{"arch": "vit", "model": "self-supervised image encoder", "dataset": "cartoon faces", "train_examples": 203450, "image_size": 48, "crop_scale_min": 0.2, "horizontal_flip": true, "translate": 0.12, "rotation_deg": 5, "color_jitter": 0.6, "method": "simclr", "norm": "layernorm", "norm_position": "pre", "activation": "gelu", "mlp_ratio": 4, "head_dim": 64, "fused_qkv": false, "bias": "none", "qk_norm": true, "parallel_block": false, "inner_norm": false, "moe": "soft", "num_experts": 32, "moe_every": 2, "expert_mlp_ratio": 0.5, "slots_per_expert": 1, "shared_expert": true, "patch_size": [8, 8], "conv_stem": true, "layers": 12, "width": 256, "positions": "rope", "pooling": "class_token", "projector_hidden": 512, "projector_out": 256, "projector_hidden_layers": 1, "temperature": 0.1, "residual_init": "scaled_by_depth", "optimizer": "soap", "beta2": 0.99, "lr": 0.0019, "beta1": 0.9, "shampoo_beta": 0.99, "eps": 1e-08, "precondition_frequency": 50, "max_precond_dim": 1024, "one_sided": false, "adamw_lr_other_params": 0.0011, "grad_clip": 3.0, "gradient_noise": 0.3, "cautious_weight_decay": true, "ema_decay": 0.995, "steps": 6700, "batch_size": 128, "epochs": 4.2, "lr_schedule": "wsd_sqrt", "decay_fraction": 0.4, "final_lr_fraction": 0.01, "warmup_steps": 330, "weight_decay": 0.0, "adamw_weight_decay_other_params": 0}
Rows from block 5, named by matrix and row number. Rows with one number belong to one attention dimension. Each number is 128 + 32 x the weight over its row's rms, rounded and kept within 0 to 255. All counts start at 0. Numbers have three digits each. After the name is the row's rms in percent of the matrix's.
# q: attention query (model.blocks.5.attn.q.weight, 256x256), inputs 0-63
# k: attention key (model.blocks.5.attn.k.weight, 256x256), inputs 0-63
q.3 103:045109156090139078106095119080072056136144162092198137087120151159126171132149144109098089111118184095165130167120111116142149139144116181152138136137109175136106137078068094140112135160115109
q.4 100:136102101096121136128167100145124151125146129093097143133099152145126090199200155152203122065118166164179167098144155164126143124091130134143103095122127108116113153161166072145134061081098123
q.5 096:119166149117112190155057085146072155132164109170056134172171130117148158132186152094120158058139100116118166090175114150148124077094103106066070128138140099147138071142063174160047114129159109
q.6 103:136130145208123150072124154083169112133135083124140106096105175142104181134095126114134148122119093119098110128160154153115139136158150101126136144147124122148094117088095177068110121136159112
q.7 102:125118145164077147145144147081087059111127139131147126155087153124154141123106137108106129089220105132111186176104139091125196115134157168152168156172127121079195130182139123149152113104081171
q.8 102:142136159140155154118164126136079111173159133192093094068121110146095176165164136146146122130146108114109103125142176091132076163125165131128152117111130169103139133150128126104108147100141075
q.9 104:141160153161093147157157135117122101150081079147134144094153142209180127145140141096094094222124092081149113168083143103132082133137104140159159117154108116117131153094159130134132169126108151
q.10 099:188200140118165182108154114079148120089138155140181055118101107125094124160096144124088153163134104059109078145187160145094118090088129101171106167120136155123152151147070075160138100131140132
q.11 097:136122076142204128132138122137168150183108180132106123182154152178047183170114157143097072106081167065151175082121133187106090094156139095161098142126138105144140127136079084133131083135180132
q.12 103:170101133108181129131100120128138089080153095187185199136068128084115131156099135129160135149125145138121115123131139143147132186127125109085133160137092120164185061103147144108123119089119136
q.13 104:174127130168147119118147090146127148108146135066133111120130162150096155130165149126136117116110134099146156125082136130112152167135115132100083094116114175138124145138140091082107142160121136
q.14 096:118147127116192139137142120085093140132124189088140119111138145101146168148124114145126109117124158106138191106154154141115169163168092156135169119122105172181134115137142140111081150161104094
q.15 100:127193130108121148156191158134174070171157094162073182135117140085154101160195109125081143140138202117154161155177075160198138126121145095172086156121119088142157197151183111144148080118135127
q.16 093:153131139139155185169116203114090156164090162097118157149100074141088149140110126148148117162143126132100139114164089156140116080086128110139120153147141097162167099095190140165081093141161157
q.17 099:097168142129070135154059119114174064073125131139137095110191156111092135174143097084136090097147130168067107106155088113158079099137089159131121161104171113147111158152068083180138119127112122
q.18 103:090142129133140140134146209181109215117173109089156160093036084128143136117179112119122126168085080137080165092171147131107162172124147092113128093157128112120102111169147197159104117142122168
q.19 104:029196138146157156134160158081159160142117154117169134075137144154123090086038164070119085115110108105112131149112164135140182076113132160143141154112101186097177072113165141178080114139132122
q.20 106:122126128200102154137147134113095064104085108119122173135188149135149088130132076150145096174073146231097156084174150106123116116107111154188152113182115077138087146118137158153161123095092158
q.21 107:119095032113134115159168166088128144154081155113116165145156183090034124219060192093140129072108165082165100118103156159126164102095122109081163035081137147140180091153131112131119141103160118
q.22 096:167176101124146125100155101095083143147120136127221166117182116109104154110165114172124136148092097071147067101160145105059158131202162161134079108104124203107187107139177132102115188099128157
q.23 099:117110126090169113147126165172146145150153162107153137146073134126123164126141082149139157104150187137157124155091162150109098146106127082137117171107097076088107178130144098113114183113175120
q.24 103:099154117129168114189111106200064113080137040241109187148122164137111118162201154105109150152141136112103135096151132114112101132094075155122137108175174182135166135130095120105123159081121184
q.25 095:141122102099117081046075132172148085160134121086127173118106140131116117102191060064108175145149106170134227109078123102117120077090140142127091167143099096098135140150120131074112177127134094
q.26 100:131102145166086118144118070116157098108144125112185068112172150121148104150188112075125168154119106097162150133143158086129081143085153149124148084090126137095155136099082190120092127121117206
q.27 094:184133157094111083088147089104085074140135128154143114134111081167101102095111178176126103121130098081195162116128142117163161167063145126123181098062075147169112123118122180102166129100164132
q.28 109:138100180112119128044143100171153145122135118113193098168115099093134085124124131102113089138169079162125085116110122185132138134112084149084083159136166151174124148092130120116144134134179125
q.29 090:094072130138074138128127155123113137134139130101140099133086141100146137145105124133129138070161112123126148100123125116117162147116045158108078083096174168182121178156110141112176151065175138
q.30 097:106142094128152087049118149108201171118094104097149116138103132135122117130079090121111134120164110076109091072196144111080142109149136085131121080086164099164072105115167129149121197125119105
q.31 097:113083137104102110137145090080142086117142113112152194121065157153143146071107108143099118132068188140135182164055152123093136071148111145176158133136101151172150141167102144072153185124092050
q.32 112:153139159158109116145175130103141108147144159191122154212119149150086105143097091076123088107139151090072096107161122148214135118122104124084077152116092164123106162158132139142116141127082139
q.33 104:130114116125131096126145155118132142052115136174081116124114152142140204168108102111112081180105149137095113110164153155085157177151109095124117164133074127165133139141129129137144134158133177
q.34 105:174112126123089185150087133150102159103143126193173144131163171125184154128172098119175157069098128143128087116113161130128161138138103135064128160182058193110126163126119105197126140091130129
q.35 095:129133135148205130093150107141100185122151167084146109080145182186096165146124138086101081091126139175142133120090173111137091126105083109143146218058152137115197147112129147097158133150149151
q.36 107:169150142080164154096126091105111066118123133151121061147127155139176147118189079125182174105148134115177218160136113136158118144068089159109083111125166171116144116063127096179134132139122136
q.37 099:137132125092081113099142085125119133116128102098163169110123099156207189177106124156145099124152134112130112149106113071125114112144138148116100148173148153112106103096105087082117118154092190
q.38 105:219115158138153147097072118121181061099142097109062120110152155106090096086160112139126087116075142162136138176117124105157131100119140116123120109167138070143105111105140156107136120047120098
q.39 106:119091057101106147126147134102134143156161169188099134111108119069153124105064181095152135169153104125142099150131117182145132087088149171141143063056128085101163184137132152142124115074106142
q.40 095:128125103132093169161147145144147157099138119084098196114101108033150189121118124138119144119201123128054162100121111148140157081134113229158151130113096146132082130140095121150155082195122162
q.41 110:156153182133122152107121164141128107140155133129130063146095166167189115090111130168153177181135152086211120131185145115124109127130128092091128094133155105110100153109091086100097104152119086
q.42 100:124103114112152086089168083116172142058139102155100103160138098147161142190156132156145122053144128120169111103094080172148070080135088169125122099143108128119140227112093117188154102166143102
q.43 109:126130120135113167070125028141132116139100135126133186111166140187088157186226163153097131138109165099103167186118143124161141133124102109132027153186110116064127173098086117107151127135112123
q.44 102:161066165128196101125166097098171111124045222098162131136111118148096189104129144106114123122065113082133120104158151098059124161116102141114115155144154193156119104184147137131144171083110185
q.45 100:152143113133154107150177132086135133143083145153096150095081185147062148122155114111094139163182139140108118132115114147130147109092178143125095159150142136183094129151127130139123059147124149
q.46 097:154177181178129083129102151117141115118088113153123191124106060159111126115130096087141135159157151098113129069164129136106139124128165069125153168124108127185155134134096132156115134117136117
q.47 099:068143082144159121146081127096183161130108116069124094174113128177126155139093150154203152105159161177112131119132147145166159071137173101130129109072077137156193078147129134137123080100161109
q.48 094:134102109109143144171089154103136039174065133075123119122124138201164149132196071110103135105079122156103115094118116161069104110176055105081115138094070148091120072107170135210150151119131127
q.49 092:187110147120146027090157097165144084085077108127132134128168109205166083091174133157152147109067171119146147122122120125133117192094146192195138137135091121139168139168164091138118134060119129
q.50 090:113147123179103152228180198145127184175146146174150141062139112181136146154132065141081072114122089123154178147139134135109084117119100072064116159098109107036109131158104126109100158153147106
q.51 096:189187152090118115115090137166128127130133151138134056175115087131130124108114121212086080128156164159191155138123147085060109120081143112094110162122127107143103106121135134165152047139165131
q.52 096:192117119129129140069151203133111136143139133147159162172120119127150145109115076138132136134136067143125083131146176182193126111136137119120120123087142142156128125093140103195153115147180153
q.53 094:161152162084182181153183132159128118084144173134105099095102160156181148128139129168099121067075187109101150152118101123134136075122162203175130142105116129099123157108079134175106058170106101
q.54 096:129155138167140076112170172161060189114156127152095137112170124101092128122164118122163134085119159089124081173136127121112086098168161198124123145091183116118076144043164125072115130110172110
q.55 097:103086114096085192163137098123143173163135171114130110111146095129125075155147122195123178070062138129096169099161114177072144122077116156109148123088193193178102150144068094115119174145168082
q.56 092:127145147143158089137169096075079124095118131137137119121091184104148153160109134143054117112207147187138088105104102170133125174113131133149101165123094148113138124129121130136203080157092126
q.57 096:123141117106140181163050113149149102114122147165092116153135142124168100129086120154135115059191116070095111139126117154213171146065071179131130083057121118153119153126126134127058092147162128
q.58 101:118156093119142145079122065064076151111106127132164091124093139128075126134199107144121145109161152166154155118149169143101130136196107124157100164136150098153132155109100133172145122143130101
q.59 099:169129114117121156220160186147095169140146097087138118125118141165131148128120152059144121190103157168115129165104113182086173122137106160155152118159146098111140134119111062064106093094078103
q.60 106:148076127105155070111176086157161107214068101131057115052101123103120125161115122136142084185125122153118084174110160125147111143080154086105126121076074151211170155153087157118118125120163126
q.61 098:092154134134124173135131069130166120095060171095115137117077105111144149109155134138125092158067108151138076157094076165188119162129121104080115174155193164125198177113145146133111088117126086
q.62 099:146160145121102127149137046148109153123165145155186165135127174105177064130088130118130116147062135105159069117148127113136065125127111148083191121152076090102177095100146096060190087113148092
q.63 101:117141055152111163122115133124077081158067073193113135159158123117087164127115092099059133138090117156072136164130141212163083135139134123119110080113146124115131116104141132088133143142132136
q.64 096:117141046085111133137169124070113177128115126128131173109116135145149094154126131093096128184155178109180122099067141161134121193054133090128149103151123153127187078171144100155157056125144197
q.65 099:098109093114099145161133125065088199118119160148127138133136139151145125083161144101112092144128079206105136145133138110132168125119126076141114111135097170108108176187168144100090143135145112
q.66 104:203119157139116107121176095079112095093102157157174136155080170136156112115145153096106086058154115113104130134084121139156165123115132100120108203146125163146124088144219098045124114096152106
q.67 109:084167180081103118161185134101165145123197070138163133124123101093101097136141083103162098196181126165115127141089141101131092134117116114143065096130132146172103136132163133107093157150113142
q.68 110:137121125140102097102108119127176154179138138165167159155142076106209076151135104140145137103148130131102082136120107138185097115043090115114137157109117143100090079124127120164085131129192092
q.69 097:127118109107115078161129172148194180121091164133153132104113111149134087065197168182167115142160070109197144167106137103152178118120177139165150168133098122112147116124090136117094104115133145
q.70 101:122115140105143115137132114158188091163167131129087136166142150155106141166126159145120210078085080132123129082148177152132095073054154122132100122112151171102126167140188134158125106095163113
q.71 089:172089140060173157127124107111179102115157152164114188120081126127121114135152074126122127156144161159153142106067144096132145164165092122175191079089154134104159158161125123108174148127168159
q.72 096:124084140109091102140105116145203074166135130085039151089168120118184113098108157138093113100188090114160146071113132108162123161133133091075117135130134129156092166143113154136146157159135075
q.73 103:166106107104140081098117089150134179154115145101108095160077095136117208120087094152103170047084133133123117061128133107142162097129129158117185151140145091184161159090128084134132117124172100
q.74 103:162136098169135143152123117102189137155146138107064088091200139119136117092096160089162090154108170167136145203124116127207134162127139109117131130132160125147115181146111111182117133116101147
q.75 091:115111110077147083102158131139152062170193136146121125147124114097116146095105104149148117116130113112192071110114178150093121169142156193087154139117132130070132127114108158112102129136105122
q.76 091:084102135156150127082159127097145130189109102161170106120135158078194135098077117159100141159139106164119100157098139089089060133142141136110124096103108109095098179170112151108160152190136066
q.77 097:113098110094110086108107117160084079142091125055128129131085070160098187102132160181103126125147143144159117089075078104078122085080154113108141140027133102101130113145137066167145112156172101
q.78 095:083140186089205107146099096065110141144135141151172110095194081132168120112065128089158178130112134166119099154117104168122151107045083095112162156050137143151169116084157111143123079167119132
q.79 097:163084128142116148045098102099140125102154124118125178093140176120158125065090131208049125136076153160133173130144105115121140131149155044171143165116157102158135145114125104121182096167124117
q.80 095:091128127163143124102161121061066112102145174116120168160145077173142135122182080162130135134215098112101208075153097131145130149191155136131111124123083116145122174118129101129097156143123104
q.81 095:138163159154159139163164135105134085104105138154119086138133093129180196135125110069141137123139170177126075137159092098101145136084154119143125134144159106157143123180129123074190175130177176
q.82 095:062140184129122150128163158167146122099146097177105144141109124042167132123213112156089114133155090165165086117129109150154140118164127078160138147127065092112124133171123074179101125145171111
q.83 097:107116108113169152107127117126097111125175104166180137143164167164129091110166075138129136123194135136085153159168170139095089125118071182157138100109143067114117100047159141151160094077181168
q.84 112:122125172076144185128179114147156108158100119132134076132136100138144140112160106161091159083123160088096162106112105091095069078148117082132124113181130092101096148124116153112110129131113102
q.85 101:125122093155131139116050104127142144101121116163171075087088143134128153174124208218103074132127133093105128124131175077149113114114130075171171185126085186093143096086161082128161096089151154
q.86 101:112176111104147105132092139125092172159163111123101167106134155176157092121165135130144158140127167124135192172111172113127150123138121097125141119119144151141087166127112172138116162098123141
q.87 105:185091072189130157192191086202130139142142100143117147108166120130140127135079130122139111098117090143145089067127083136076171091136143136151097142147114138137119135121122155089138131174099168
q.88 097:155105150190107102108131125093172080102160157173127100121112096156130137148180165149148135149185121142120135130161073105127103159124178092111121101111101146143156089113151147076114118106119154
q.89 089:107143055119116150124134187129050119106129132137112121186140127080186107169106097053163146126118107106150088080134129124181107156140132133114097103124110165109134140144136053113106124093129186
q.90 100:121092119073123082100097135105163127151144119154135160157122122149174091082085143115135095108061124161195138135123152114094135143167170188143069146167089152123138114122152147157055094140213178
q.91 102:094106120124105112120156119144150131101130162136135084142082109152185159180104132147142166107165169132172162096132199187144108169112118124122124098170143105120144149145128130199144081118171124
q.92 096:131130093143107171113134149134129163169148151141100178186140160122106139133108104070092136094068104117134075128098160050115082140153090197126176065125145100108172155120143179070142144099138146
q.93 097:135156154099152119143150215102079129179153150137182104111156057112124113101108176165105181107131088055166144182063163132159148170133104148158087124126174137115178103195068081128127068109104125
q.94 097:164159114147156139224123194091137099059094143115170114125104148134095146159147120080106155180125100151086094106177121189081124070109094125155184125145132101129113102110147071049159137103153130
q.95 098:159104153074145166129182129110140175120068157101115084087139149094086141146140108128174138141132119188071157114194101114105077139128136195176097168097136139128095092107158115165096076108133090
q.96 099:120082130101135135104126101159171182087114105121176103141101186164130103136170104166109190183106189184157074168157126105158182158103104118139211116076101122088121045153112152109117090044173127
k.3 103:052109140187127112121167174140141127108072109092081093121141079126084129107174093084121120138085170113073094121115144185138198159164145128100128138137121144151126160194105138083133132102122105
k.4 102:167147081123152153110158142123199145157091074165078151149171102093088147107111089110131111102100129150156094070110149096122179156119135101102084173097082169175069155111139113157126178151090179
k.5 097:136126140160134166148177122093119135074135096114131086123179132064139145148071115090125116129100051156137143151087074203146082098170134123078099131138116110189093128122221133133154114155132112
k.6 100:082120134105121048175100160154136171083115125115084117109210113138112105110114110138147134071099068068150128087080151148156146134137136058090109156129182154149148084184153144099120208175161129
k.7 098:177100130127111130101154150113076137145156176138122147103083181150167090141061145103159106146085106151175091040176133105105105164096187141152073183096107122119119137120119137089162107111113093
k.8 110:137115122126142090152100137114124137103098122114100153204165117148148110140166109162069100100121136071181100128148129146133103138130182107095122088128184140178072138140156143134164101087093143
k.9 101:169130102190118131118166154119115132100166084087139079111190082100159108118151093109089168123107183078113147154077144123147145102131164164074120152110117125117127152109068192131149134098091182
k.10 106:182160173150102142156164113086166109093133105135087193142166130127092068130103095129124072162117117141145182105125188106159112119110137117151141191052120074129100121141160220127110139142123116
k.11 102:111144156165099119159125144095165160107069113074170127112097095115104101101080160134098114075140128134180123132109154134034100110144103130077095169123120143109178106168069117201172134083147145
k.12 094:126115203131140083146136097155155144115153203089151106148169066121133189141085246124101154123146175174112142131079093137115097122085112127161147132091125061106105153151140106163073127093098142
k.13 100:086109100110189106131121145117134105088115136139123129120144114127137087106165095099156129127131116131168151118106118139142094154148145079150157105119162111120128095134187134114178137119128132
k.14 098:184123118161118115119109069076125080140135144117152122173178112089147103074104129205083124116189162127159079135142128230183159088129128118097102126159116152173141126096156114130120143116195140
k.15 107:162122111149087131121140143118145138177076111108120123154123088083145136164111106101155092164178130118115133163146140072111139182084126105160113159103144158127145160071141092150172131181184138
k.16 099:155140143142147103180095111185123130181113076137132096174083160133192121120070123107043105105109119133176180173117110158155151133138130166124084096142107144179195098143068129139154113167149079
k.17 103:089105132142145122167142137113136144202085137122098093111099085111042078057152123179123122136111087145109144096120119192157101115126148077144115126175070150115080143124080122136141049180144129
k.18 104:116190126126164149161029149123142123178165108125042132126090120145097094070130144128142136139167070100081144134067121147059127176164129091166121161149158143139136131165075105186137141129104101
k.19 099:131073130166186155129142123154171136131119139167097085119148075078151129146148139097180116085163176152101111100122095170159108081094112158122127100102140135083102129131176152108101104092125138
k.20 095:120142178139134133084146157102078133060173078189163165100156131125113114094095117095100104136146090121117091161177152135164159166152116200094092105107145123132051145149149106118066147114189057
k.21 101:154140148168136102099177148145140118126128115154106170079156062093103139078137132157138160086182197133107125109105153191129136156092151110139116171106120105068095139131116127085116144115158130
k.22 101:121117128072177148144138144117154077085075161111124124131144118149111087154126109165149123191105132140128097134123125081137145094153148130161115124127142091118099148122102123116111066078126101
k.23 099:145107169150117126128130088142139107095121072150167114106089146124101163061096134108137122103103099071166175122099105185142135171134126169104169125116162122133154127110114118112099106167121137
k.24 094:136156101114185090136116144145063133135124179152113120150163134073115157170110129158152141142132134152100176105130143124128149139113105086165094169107128160173172167138105127148124107145099109
k.25 099:155104120124176166137130130095142185079140141111104098115180188125133210086159142065135197117127132110183127135084145185119183104082127122132182126151242099100134188120149086087128118112108158
k.26 090:095111133121193108064141136141177146099092138130142148097142117129106150116139121125098142084180119144107177064148109175166091148154146154117113121132163083170150151175139152170163075102140101
k.27 097:135082134157130185108145171155124126119140115111082128160156102122084120135128094109131165172143157132163157085075111149123129077092169155126118115063144127088149115126111154140055141147149121
k.28 103:106211177118132124072162124109145143123132154180135181071154106124082125090110115132144149084140135094153096070125158150139147129108079170150122145200149074151083120081105099143112184121168159
k.29 104:112104129125134114189121115134168128143166163059163113105119086067090160050167171136119091095118128125118116133122089135121059153118073165135108162130097147110154089180058119050103188118143157
k.30 096:091181096124041126080186139108130129127135136123102152158127124114163117078161160151148112113113151152162144160136112168156133175117084120147074078124150104104145127132099087135104172112115143
k.31 101:149176079145132171109168153134090080065173138134175162146109089096158139053171179110123144093174117092187117083132107146104135144086094118058098118124096085152134125155140130158139115095138119
k.32 105:043111159141156113175130110123130130178118129154161118163090158103117177085135178133140165117141150115161146139116136151122075108127193140184177157112113127158164133119130137152196078106129150
k.33 099:130181174148122147117145102142109106148099114134131156142084103150132134160160097166119108141061109152125149095187178138101104147153109105165173137098098133089134176102165133103117136159075114
k.34 093:094152155110122093163145158136110134125117066152139116164130157103132160110116124113098117121162124065085140133146101127105165125178120106107096093094094119152156174112102168126121178106156125
k.35 098:186135122128118118180158224090174111132157093104164124162124106143125081087112108155097121150123116134121159081177139123062115135167163157106186087098098132132120148086147132081131089146111066
k.36 102:159174141172170145054091110128088169067105131134122158134115168071112129127135068148171126126085051166123184107133101105080129131069112130115153136080196108127162105166145090181137130147113083
k.37 105:103131166130077106114100118154083169218156131132199097149111153134155107087138100134107114104103135165126112140080080094152152162110094044131154113099168093176124114114122096161146204173087134
k.38 100:099090143094053170176201147129089062102106122125198145144121136133134084144128065133114150150143148158122113118126112149146175180145130141097098112119130115091131132116063149137079185113152088
k.39 101:102115167140124158120088135151179125143127142101114103081153124154131138097144138117126104115153152094137118186179168112095114096075071148186172097081175047089136161169094164184153100134136109
k.40 105:132167107171119141088124128107062117126115161068093112125144124135131161167149183162127164119128122052111168145123127095161142171130150097108165065115142079115161115123116126089106149094145081
k.41 106:196170167085170129114147089133159136132137151119152176128133073118135074170072093135135161130088123125070183128114141151132078103139147141133120119132110137098129159133102167139137140174132114
k.42 097:162156134182171108130115102107121076119079171150067122073161113214144126152120119091087216098105102154185111149165143129125123050149115109129128184107087131118132103161122085145173175144128161
k.43 091:108156120163073191153132137139118153081133109093153157129142126147071174147148088156113103174116112044154149169161199145128104112141193156104174131146142141130138157070149121132147119068215103
k.44 100:172098120175090151068118122139109134133109141134146071184106163149140199173118166132085153151149088133080141114141085130057100090149123147133188092121128081119148118086064127155125132176147122
k.45 108:120163092150151126108105079148102106110140122155103068140095121107134151139108123130173148147175156181130189123141136116100131117122133081150128140133105191203125170071085152109117169093105129
k.46 109:124127175121152141127092115103178185128122207075118151148120184131129136141126186135124076094185132099198123139145144080198097130128095159169174126148128136105114089080157124148124185117092178
k.47 102:148189143074135075080144097135214117119114125078097153153167108130121134103185114103082076087095142101118122104118145177116179171127153075095164161092106098139100083118107080143131083159160094
k.48 098:118165098104126120182196100121197136133163157145104132159066143172119091168099165115117129176118068076120151162136107102069120177116079134117189102116112137149132140145091097136102077128178111
k.49 105:151142143115114115112173121134163108181188151128128147118089158113056120143123161122060108135074198137157093165163142181136160124182164151123142176148132106117129164162158094181208115147117166
k.50 099:115158136153145148147109112085125116105102117056068138118162180142117186126126149080134173166121190092141033084097124155117129199100139132073170098146141171142094165080100134082110138099160125
k.51 099:158159110148144219109086109128092089103176149130126141213146062177105091123112084125134180162114149207108126144120075092166120117068096160123192123096121099145108125134111133136154135111139096
k.52 096:140121163169118159117129182108115141123118163125105128088133172058170056148087103059157082158082124152160146096123066104147150096077083116114171142130125078079129183166116169150120164147098096
k.53 105:170108155110167154091149156039120110142132111131188123121088109125155108099142103159164078076124118186156117121130152121157096159106127103182115128191146112109146211102085110103147158102165127
k.54 102:114159104116134159173088100141147103146126146131193083091093145181114162152125149120171160119130177146165143117051137088129165117115148025103116113106112139157097176108177169122113150118130156
k.55 107:169099137190125165137135159121102147111078129138193154127072178132092093177150205161106127127139106176093138121129112125119098093121136087157149087110195134119163122089111167119066133158145116
k.56 089:124101199192108128077108129106223127116116181120104132121095125126144117102085143151152159123081117190108159114075115170099129171135113144137124129160076147168102098084140121101128045149100100
k.57 092:138080171098140132096157174095127154096205115128099137100118070104174172169143156111085169120137057117119081101097104162173128108167096089127139127108131082131127149199139150161119133084132117
k.58 108:111160109133146114052064128165089142212130101123084123097136129195126199099112095069129178137149102134139129121122160084110171162149182128128148112172141115098090109146123081218134102190172131
k.59 100:139147126167104088127095093106141153144109125138054103142119135106152185150160158125132110115127121150069155127119171092170152127124190100114089130142126183141069118138148121093118100169092176
k.60 098:118212118206066089095159187137088106162099072178104126138121125171120129100137101129123132186112108141144082175169160114129154161152118165175055211130116124132161074156131122164131145136064141
k.61 093:131158162187107149093183125184159157129183077145101142095080086112111143167151189111135115128102157136156167124095089114143081080174161121145161136174124193162114190166118186117115095138110098
k.62 099:156016073110128189147121148147184115106141141154099059129139131143151114144090104129135128142136169152110105141119097111135141077145136124136160151107136100108108141091098120122116103190124083
k.63 109:121130076159143150167113114120156104121161144143142107180112151121091099125155164168158115077091138194160077177165124112151115142083111151121149169120190160104137127134094126095156145125117161
k.64 103:119203107142107085138140077134144085152118138192125183122132102091174198143120082142161170130135160183174163111175146118093130143129140086179092126185087136110222109121111099048091135151097091
k.65 099:108229119153151144091079130132195125074095108145080163150138129138174133124142111167134132081115152079117095114112141107076115096146132127117091085152146113081123114134106137114143170090109099
k.66 101:076179069196128129114103148198112130127143119065127102160049116141129190147143231102150084107118087101101116134074114127127162085143060090117118149094161108085067130139180172186148095106100132
k.67 096:139147124137173071189117104122202205128162155090143102142136130173122101146099139131066141145132138158143144145117100161117083096137152101092154145134099151096145096168137064091117073141172159
k.68 102:136130134136129120141071132143177156126100097119108166157151110161143113163168120127058096108161161047066097119104111123069094146154120142132109105087116113113099127084104107136139155120141111
k.69 101:109117147146105144138161086163170099124137101092141125113130056152171069087012132099136139120115176091059186110125080132125163144124143132083178176120171159155118139111081228086145179141113125
k.70 100:139084125106134087139114156095111114110105155155103143151110104180110082120147080138118149097136184171163067147131158104131129176151140144075145167151097096087147141111065114132118137116107138
k.71 094:168118128152138128150100129089069076179141152113158112144155207126134087133130132094154152150090144142129135104095155144117166176183167057115124170087130128113147077134103136114138152122105120
k.72 098:181135082120106125123107123129167165139182099127070119117087134144157142161074086129128134175129152101121134087139143087091114167122163092177200126139112092152168144171149153128128089188146078
k.73 113:164118095131125146148114113177134154120116142096131113052103177112116148094116127185182118137129142135176177121127122118100079139118090144150155125101171193101135114054132124136192115154152112
k.74 105:130138152098097171146109138132166144111130124156151101135142131116033111136100128103127124192178052118159120103093154127048082095163197186081106136095092142088119068116175157152101131135133204
k.75 102:118146185144136110156115108129148168106129136115100107113168090110142122143158138145125145130127112200156161113134099141133139104126102152152112102130130123176074149100125135079093169174127099
k.76 104:141149160154129094121163162109108145115162086148112119168122125113124096161204123145136159152112080190139139094104159112192085142181141118098156148148133162129123134105138100191228150164131098
k.77 098:181085087166146115152135129124159095148141121155124092115145117090167103128198143165187130123079140116150217110110074140113122059150094145121088087164089114117081076115086102125141118114123080
k.78 091:153137135143141114180150180089124108096125124145151116089170096103114084140145164133041108140117136165113089127169132189140097093109075150151107085202139095070150129152099104130159150094108169
k.79 110:131070151102136127156132117128130150100109141142107102084082145145096164091179155160134138140095113062119167142118152147111153108121177129183145062091118125172130093114121137145194110155119127
k.80 097:101129144122145154099115101147108172127190151121138078162098132152108054156151121116082162094162168097167142133197103126114147078112168079142084138159106079078158146102086103129126143116124159
k.81 097:099082201107103121177127156145132134100122121158168129153107118074142073098152121127124078131125210092170102111148145165193148123149124083178130131143102147121124102148148166082125149148107157
k.82 106:142173142142040107067157080171113115174053074125186126128110096164130120154129154135100150085107097158152062141141117167112165110163157143112141119153102127102159174174133166146125107095153180
k.83 091:166059129106158171176094127114147135156095166127112064092114142185141150092137138140107036075176179167154101179064153173109143119122061120141124049167075117136134152152147149097100090074130087
k.84 101:168127098129118118128118159096185140164106138131109098099162084094189164120141076114112150139130115198130106047224116122108067133166097127167129096174133149140119093127117163107097172042083136
k.85 099:143118181146111131094203143109126184086112134111145157125115128122147139103172167090200126181082145131144152140117150154092141102117145100162103103117104129102197167119087151099115132135137197
k.86 102:105180165115133092086158140088105114108137116142072159156154171149100119096130182164084155112122134146142149090109079119148035142159134089100139176150119183210119129190145094086168097168137180
k.87 096:106178167143166083145108142123150172136129108152114099155098198162085075141088117110110130172152077122137148100076125145112133061166110104142080144044110139140083162185128069103164132176155120
k.88 102:103137146176109143125087151136067125148216083184186145081114073108104150131120109140140181151174140123124148077186173056140145100056160111178061097126154164120140131110184131095146097139125109
k.89 096:106113097177140148125151176082114099118092144116090133125104155154127086168062115172108168113112221108118112168132120150133109108106171132120192086129136103152156167119175125159156178115141128
k.90 095:115169151184131084113147067160145162153105200124141156144099090111135063160158137155209176072140145130126201115118122099163139116134150139175153157101147107062153143177055129133115107109112176
k.91 096:110088132109112148070149141100147176119168139122125109128154153125137217106112107065118199141117120150141097109102136142127161150120110190076089139075121132132114137092164150107154177121152122
k.92 102:063121146090104100119124148188086158096135150086080131159103075130148164113108142099097161105163077129121078105180107144173158170103135137157127150076163149122127148176177132110094136141145141
k.93 095:172120104136127144146112148180125098124135171137164141149119085192138059111151095090102111158104126150157112110133093116114079112163134154107082122184139104144135125121099029141118229143113128
k.94 101:140129124177072155086088083175057116140164096105152130146144146127072071169206065054132181135131139110119149062155175109151120094186160147131192088132109120140155063108120121125152131151135161
k.95 092:177077097081182179102166178136126143114159125111183107042104131162117130117105161090194196123102165128128129154145174139119149085128089146130116076118125096111128155109157112110166121113096162
k.96 104:148084154109096126131152102198153107124130150129149143101123068152147131157113090105107147105100134114088115200096192118091115167137105162166081149131160104118089112185101130105209139059185110